From a checkpoint of a small contrastive image-text model.
Model: encoder patch size [4, 4], encoder depths [4, 4, 4], encoder widths [80, 160, 320], text encoder width 128.
Training: adamw at rate 0.0012, 12200 steps.
Data: trained on drawn branching plants, 36250 training examples, 86.2 epochs.
Rows from block 5 of the text encoder, named by matrix and row number. Rows with one number belong to one attention dimension. Each number is 500 + 40 x the weight over its row's rms, rounded and kept within 0 to 999. All counts start at 0. Numbers have three digits each. After the name is the row's rms in percent of the matrix's.
# q: attention query, key and value (stacked) (text_encoder.blocks.5.attn.qkv.weight, 384x128, the q third), inputs 0-127
# k: attention query, key and value (stacked) (text_encoder.blocks.5.attn.qkv.weight, 384x128, the k third), inputs 0-127
q.18 099:488546463509489553518441517467556533492504565555556510499445531439478500471439505475508481493451469402520444633456485488512535532510481485438509465517443570541524524562517487500511432492491436465519473489539523504436503450516444512522475453560486500467395426488494454490485521502539494475441475463488592456559491440522431535476453536457488519464452477471557521462522508498534543490514
k.18 103:506525480419523517461472471423545476487524504508467509494565517489496414566541461494551515524492512447423468562467496549560467510520453544488513522495462513569397458425553547527461476457465545504512545434478545537503466509453436555551482620496495557481491479452553518504470562491514446535463502463491482542487488480557542535514513519591546520502546480492454524542561512477531462504484
q.19 092:508493532479484492437535516498489475559419476506423551543508429501509478468483499445528461447466461581489527496565504523586443535496596516545560541490520463470512471464507547502569484534437532518551458442510468469563463509460453582500528492481574466511526524533497536459539522488494513541542485476497458453526515543572499493528520511429472431481438512482495454513506523455404486443582
k.19 099:495503486492437474530471474537411576543459530580469522453576510485488515520520462478458512481445507464528542477501461498490529540490497532487496481500572511545512555514452548470473438442513455495436452526546475519527483486550480496469446417543532461577533536502588541588515463415529471500536453546484558538470523475436486457428546448515451509479485556488484433439443523523528518510548
q.20 119:495485452443589508538496431525424505520517387486472502479549471563479533474534542483493493512452445499497509361474525482496541559536524533473455500483586486456502525558445507560509568559510415551517520428491492560512550516464473505467556473496500453476512548467545498463501507439446525567538461471425450465486542533491493509487519560470492535513487584494500517502461516486524490513524
k.20 114:493522585457441491511525473545450550503429485520480460475507520547512566502490550500464499529547483508571486497548464508491579469464552494538453553522542542504575521538481496534448462467493488493512558514508542488458429463595463479509492460486516453562496425516508470567505441483454476528488507493465455478394558440483423515504515483556521512561530588552412515477435500506495535509462
q.21 100:512488498489520501511516491497476439509485497426531480600514480485523520467531482540460481480492540412476466523438500481587498536421627536507517412559513514485482469503544486468541450404465560462516447505517487442545449457443526529516483491483495563467569507541502510472519410495505457478507439517592555515505493558457501479473517471555509502498486499513538403497488514486463536424522
k.21 105:491531498446452580533502497434496501478510554494489521473503487481529467432528522487453472525539519466527518552437562505510513503488516500487502455476470467530503510494403560448541474466526485467476506521525504490455530450471528514409495535541482569468406526582465429459398481524507487395507490543542596510560483513485561508534501480456423511466514507434587483437508475490537466537527
q.22 105:492455521435479544506472442579500531477579507560501524468514563511519462515469529496482535574507535474530448530490481548483501491560362480512430524477477500527526506534437500517484456549568465473535535526518493557483615518529513490520470462488517503516499432533523489524446491516557469493527492491488479465431555423497533495485456476444509608500557513477514526526476493508610485579484
k.22 103:494480504510524470501524502460490400496516431515532463555487448477487451568445478414547493463435438524453504434521463529505515526468569538463493477523424447509470542510602487497477416505515546499490490455475503509490455453471415553579405541462531482484462461473465509438537522498498507573537470504536529543446455500558507519491526448484531538489530532534456582460524502479518520475443
q.23 110:504482514542478503554529389540460530528512527442476482481509470552458473532464595475521450520496474545464484561495440489524554537524444443455439537451560565540536498599445501523460596457520433473555494492479539563474540554488477475485492521500508465554449473504499494501502487513523491498503542472437417526498539454519524508484475531491469467488567598531454555485444499478543509572489
k.23 105:564495506472497487483571462551466497484484453512555486512537483518483460501467536506519525543451494543527423416508472563492502424503516497461469564460539537512587444465507453503472497481502541482523484523482481483459470574579513476519521524484501461560440491415523449505495512451462452501487478514436420482489621449596464526458512493539528530507516538517423561581460510549515544510455
q.24 102:509486511465511502535483541431568506467546578512460557542530526449506547537559436528559512532554519559529465455500542523501514500473555471499539498492510470488469519418424636487479434532534579507444561504508482480523511499458540564497511509501534503503500553509561527473463510575531489479530440465479560480539536508432524399539544475503462548563483490519557476490458503547449464523510
k.24 100:482510541524461493494505526480540501465470493499451445549566567416500498425496460472565481500495504475520557480491526507532518491508584505499481426557484496472350547493461541493556508453490528483491453508519508478586481388448442475497456502553529493460547523547519507505503500476514453452531483458553565485478511573507480572500449517471444487541474542438472488476450520458442488437545
q.25 094:568514491479499507492527449541484537473439522489511525468547484459496424485454510527490489462512544453502532526528466462538550474497478523448448481547486582452513450591588487462465506474459491516569433613443437496528494525541500503557452508509482586501521438541503511570522469490465561473454543536534475508507458541529465543474509542516516505394458482536490537412492497525540575493468
k.25 101:510511520495467508427457456513468512500519508498515504474435546568482512478579559524396522544492567505382441572493511518456403509516461485490536565545503519450581484502494455497492556478505531446499522502533451500397492569513511475483560491464452493461516458421491515485483488558551524502482492505502478530541534473528547473563562524527525511462433546541577480515561515486518505515450
q.26 091:554536518471559481497517540476501509527464500498438512506516482491439486484505499471515429505487463479486544413468446442528531518506534519486462399492532459488451521495508516477495545501504528444400491517509628438541514467449547521504493500534484522520565546521507473440569494498487471532557471431580516528493565520520519447513457527523494534484541429456501487434541475494353513502558
k.26 087:472535497485441467544506442529433473569482512622438494494482567473553575478520476516507500508516556496533420511445579456460540501440533518527488512447461493497514479529445521481488444512488513506412495561528491549557477475530518554492412481535493514546514488579493485511497451447575534499516523487529550528435481523489399498518491466501461486516471535493486448431533487541566469544560
q.27 100:463521451482496545492539490463548511499532531438522489490495538514590480472419469529468593468516501539447457455483523449491490420490482519551592551481423489521505467493453464460547441566496475537546524524413468569433489472548514484475490531523502476538462431477493546453479498452456537540480504456453485463543460496420462517462526490494552457507511526513511525510572522511612476466439
k.27 110:510454477504510540505485506495487448492414532441508524460465453519478453547532549520484487466526452493409537477495484546500485565529482493440451473546487565474502500540541526499469591520470581430493552559501541471500432521436540563453450538479523528549496490492537489538484484556538570471528477442487413524551488486558525480572489499510539494478553454510465497509507501501549402405432
q.28 094:550520487530457537457545566488518475532553452475466560571478476434519509425474390507554504454495487531542532485561530469444501439441505488493524495503586420485520560563583460451514451492529514531496522492404488535503499494483517535577539523523475497511483509429487479428474514531463587446471496513574462500503510550461488519500483499551561505479441493475547501449569485454492475519479
k.28 097:497495504522477475445502538475457398542439509555469494556522495443498469497490527481533425552556566476544512457480469528500542543486513456564504503490489584452472571501509522447470519445552479484509477512513504512576476502506624506506496464457564509515493523449500468494561456549587512479519452486459585559433486532500484482510437461441539478475394505482468459506467453502470486444528
q.29 095:519501506535486478502515457499502500538564470501551447390469485538593490512396453459462497536536524520524492494523495503489512428532434521508475526483478532494452492591453520450502494556473442564534578486544462564485531439514482483527538458542444473488436402485530512479569443469503503560506538512496535449458525492461457563484542560476501494490546500547508469508554533482590476549460
k.29 101:485414504528523445436548517523506462504429505428539466537425492492440519567518491515504525474536449462475505447426463463520554557467445434515490495552508528442527536529515461529506558544414584440511499491531501465468501546525504529541473542455525480562523491557487471519522504446524528483413476543494394517500490459563558453513535486579527453547481503549496523515490510438485505483445
q.30 107:493483493492506465473560517405476472429515553457471516493506446502472550512515497491536479452479505532514533492566455442569479478501557542459541466539533461464532483478509432498577589479478510536489460532436438435547449515448502500478541506503506515499587540431524564432597559514439506506527554497462504509504434575438450544502507493501573416473505492524483455476490541500485535484537
k.30 097:493489539451442558535477455559394539580525514467554480425536456519484478445536572521425509539570545514499509496442499504473522533521441547547467528478525517464529507538492486498460538548537458484464502496499482471476572503559517447471572483507554595515522523450526485554493442523525561474484498512494470495506488462451518451578445458538473406494485529506462437490436499509476432523457
q.31 095:469459502567425557519504437505409541526456540494462416467550476556410484557583592511453465544478504510461520537423517454437549541538460496502440496504523505510554509547516508575471539509458461490549491497594467506495498628477509473519479528521526502489495495457481493525482448507510462510504505567461496512496563493508531490523453538526522549550487569504464496476448561524508517500523
k.31 109:467519491508498496534553491523486574492512548483532495439471523515490503502502588528489520492480491530559454482537487564466489387474485520516478548491586502484562488477400462568510510463495516539549415475434431489482470530509523494520554506481561425574485428533525534453481514432510460506464487490482492460403579439509465559477518491460497545529519535586554493545521471501547519481457
q.32 093:450495409543496506513534489496543487552509491541569525520457574417627566507565455526512456507525495507469501513406545525498474467497506515541495529441451555458411560471465534456550474449474514422497540468475513489501498462535471511500432457515540565502445497557567526521494458495506493543534457499580585504502487526509491518489509519482521532494574464568534450516478511481468499530454
k.32 102:502518511532504540529502436473500566527480474559530519521523571441519523479563474579510434491526490526505458519408472525516519489511490488538543597472437478459538448467439477458551498549507527537424527507598492548476462456517573501485471510485513436509479449508462480520472553495580453469491457443514476540478453423534431591523577498513494563504527465530432483475505454491511466482528
q.33 096:544549467534465513520567517497448559530517521518461446499462453519483497494503495430479544514519530498465500526525554497459516468501472560476434475515483428443571441507506418499438506490533386465476443534444514492534574464470522546452605494472466510448554482490473546511503409491448523460506572491505470525496515528492513516456500499518465392457556501601506451480541471489468534506498
k.33 092:527509530500407514470492543542510416507524538498479526548548515518435495502432482475467499535451429496489523496553490524504507538525451524496405420511516521535495458535427506443457488478540462543510440495456430532429463464562503505470520505461486517522505454544504526453460421481433593459519577607545536486556506546565454510468493572469459460507484495551508516519513491518518487542456
q.34 094:463506570523528502486427519519488530521466490437439484482494467465536545519433490444544488529538424557459511471474494506504485514491553512473482496494525439529463469514419513515484415518462490538459506400538479519516486534468536556447456428513465443516568583454544485473551472462554413527575460462534502494549492550547505429524505471499456506485523492478502444487413463507436444455552
k.34 097:458484544479515464505472471511537491622467558473490436497492411472426476495490488484509511449516539517540545580443515570513463542432585514479509486562522479504440474477475552443497495514528527473490510483580495498504573507515506466531466484538587495531555522538527563463567463522527436452526425508484499498547484435511535427454502481461508526467469517508509490452444543474469499592551
q.35 097:420525558459456507521482465523540548462442524532511431500436596507552500501597489487510539553498601441492521533474480588512589472552489543461480482514426554495515503499490464513551463494471517433494513464526490464480493526502539489438414498585435536500407536526492551468486461520507450485487445520505509495455454424528534543522475479465539530485500533497527496459470532510503569522486
k.35 094:546525439499576472513501589463543568416478474486580511490494545465545481550542520544509431469476481422530452540463529514463537482574540482493567477524459519538438503496488465439519521540443587555491529430515497463498510491524519494427480444515496490465441466512484512543529514412509488499525524426493532496517487483452421505543502429532519558568515472503552512481508489529519407477518
q.36 089:475463456480440494507535513542432539498519550518449424482445497472485519473569516470499558577565571522565533521531515503457508527501519451515489522516539442536532508473391492581516473478584555499486525499559566506539611495503515483486512535496481451484511478498445568533467536522508487532456528498475470524489426471480543485514444487485481430498462544526430437499442488534466414454454
k.36 093:478482483550496515498513487554491522529475514514551537445443471546459527540461512428514494516467476499555399491507554517496493534432439428504408431533523495542457466493515514555468508514583493483464555576533492428465571493540456498501494458481510558471449505534474441495470436493545516506581489529488483412516444473484610538473472496479499507551422475428474506499558504539480479530517
q.37 119:524469562539472483428427574495554531582511410457398501467494475502504488509417489535479505503537473534508538469450471492518519544496553488505476495492526494458461499461442508513515429510484422513475527422570486477498499447478471545508453496490538458505538525488557545509581512513486425542517439455518522496473551584459546498554553505479469514476487536461496510542423494468418470537579
k.37 119:449455523493515447475431466430486486598463463515512508480553443479459501417514540492511506491525546549511502534517496473602455511487567539459546475563482529486437491452478515505476451479456477440493474488541445494553518516497499467523478581517528427519499487488477529467605443557575482475534513532536550540473492430502523473527529519501474495439434536441482470513451568491424490527575
q.38 088:462532524527490503489523512549528524568509479542448538541466526511517455506490538469460483521552503480524523465559506563481539474482426473591460477538531464405484533460468544455535397485565467483535457484501464534434453513501528523493498522499579444511577491538578462566536438482511466492564542464510510465489482572508523507449535459517594499560511558475469430437468556481479460490491
k.38 094:503433490493542436462434463541484467466499492536520526508433478514554490451532517466558532451513531530461471478515498454496470500501477517563522575514508507508544438507480425535488382506514479409458518450559505510506520573549510504500465578494490476552568547518503499446536470510540444501450507562444426531459508420542473504526455568524547539506474507457468518434486550528450470582526
q.39 095:487588529542416512474529529504497542500517509554506524540500497524471516496541456456497525559407435550546431549528491446526414519485448547498507427512486469475517462471533513493475475475498523465524497461504396495525546480444490467564556481479488464463397515503472519517448487544428527427411488457524593534495578521550449514470530533519513487553498509440475493484445504461520500459485
k.39 100:538533482551404523507525543453500459485492452589493460585519537558530483516515496558583514508417474450494497558521549520481500495402530496431468475476508499555523496498534457470517458498482489540479584522515494538550469491462459507537537537443485457414430519471452528503419496504506473527470526594465427545461571516488514542424511450534514509473561494548484489497503452461497479515515
q.40 105:541475521557455493513494504472417501509539570577522504526447437502508516486506518524488457536517512463523432559487478446431486490492519480531542499547521487584532429484476492480469536445615492503454509570487500555499547443496541459451600505423519488531532592481474475600524469531491528488499477466541495501532568452506499558501514508551538468576538545510544513517518445543494540465460
k.40 114:529519537496427501460442536492492525498560482543559527535463540474468601534513543448523574452516541541473462505514552499476405491422505437505442467536464470518511499521509487527455473506600518485472558544492523457467502484523476583473531499400504508460447572498466483537444446499479526475557517502507498488495584473512496519464476516473489502552549491557488524528543381510513433525467
q.41 095:451552546539509517469478517611513505557509523448467462407540583504486462469458567521483454514532451519479445437516568504555579512531476472510438494527538524518508568522463463492484461549484469476535483473587470529542458579472472524429518517566444454523527468470495513473529482437568494505496513484530457514536436475512453573470475521439446462503484496481417521512481508509453442487480
k.41 092:454477511463553502547532472485529509516490519406520541443481469565469475514543506536466527457485465512485509564476516506467433492549455549560494547476483581514549472576466477515548567470439443431497432458517418482504543541530463436502484530477480531542473511504481496498498510478572507423536495487572516514474466574579595504581455506532549511521478502474523526493567554555443523492491
q.42 100:500473510505527464493499553432445467448470504490480565552505423509474559552564539505536495468480526532478458530446475455480398564500527474433544444572492480491513504439517507516461504442518467503472535466503475484486467521444504430576553517509497539502497464520486515491457507562519539441438455489514555637581541477520473494507496567538501531466528548489492482489494442429447543452548
k.42 097:524562505499476458493523500452513504448471516532463443552568476489512545491514457480495488529445519493519470496494511478541507515519520501446489450587554554446487564434410429443535452520488544562471567511481569486570381446451491513538588492499468451447446486469484520519482492477434496509570430521538494548501510465453477482494521515510438557529534539423513563509477496471522514480555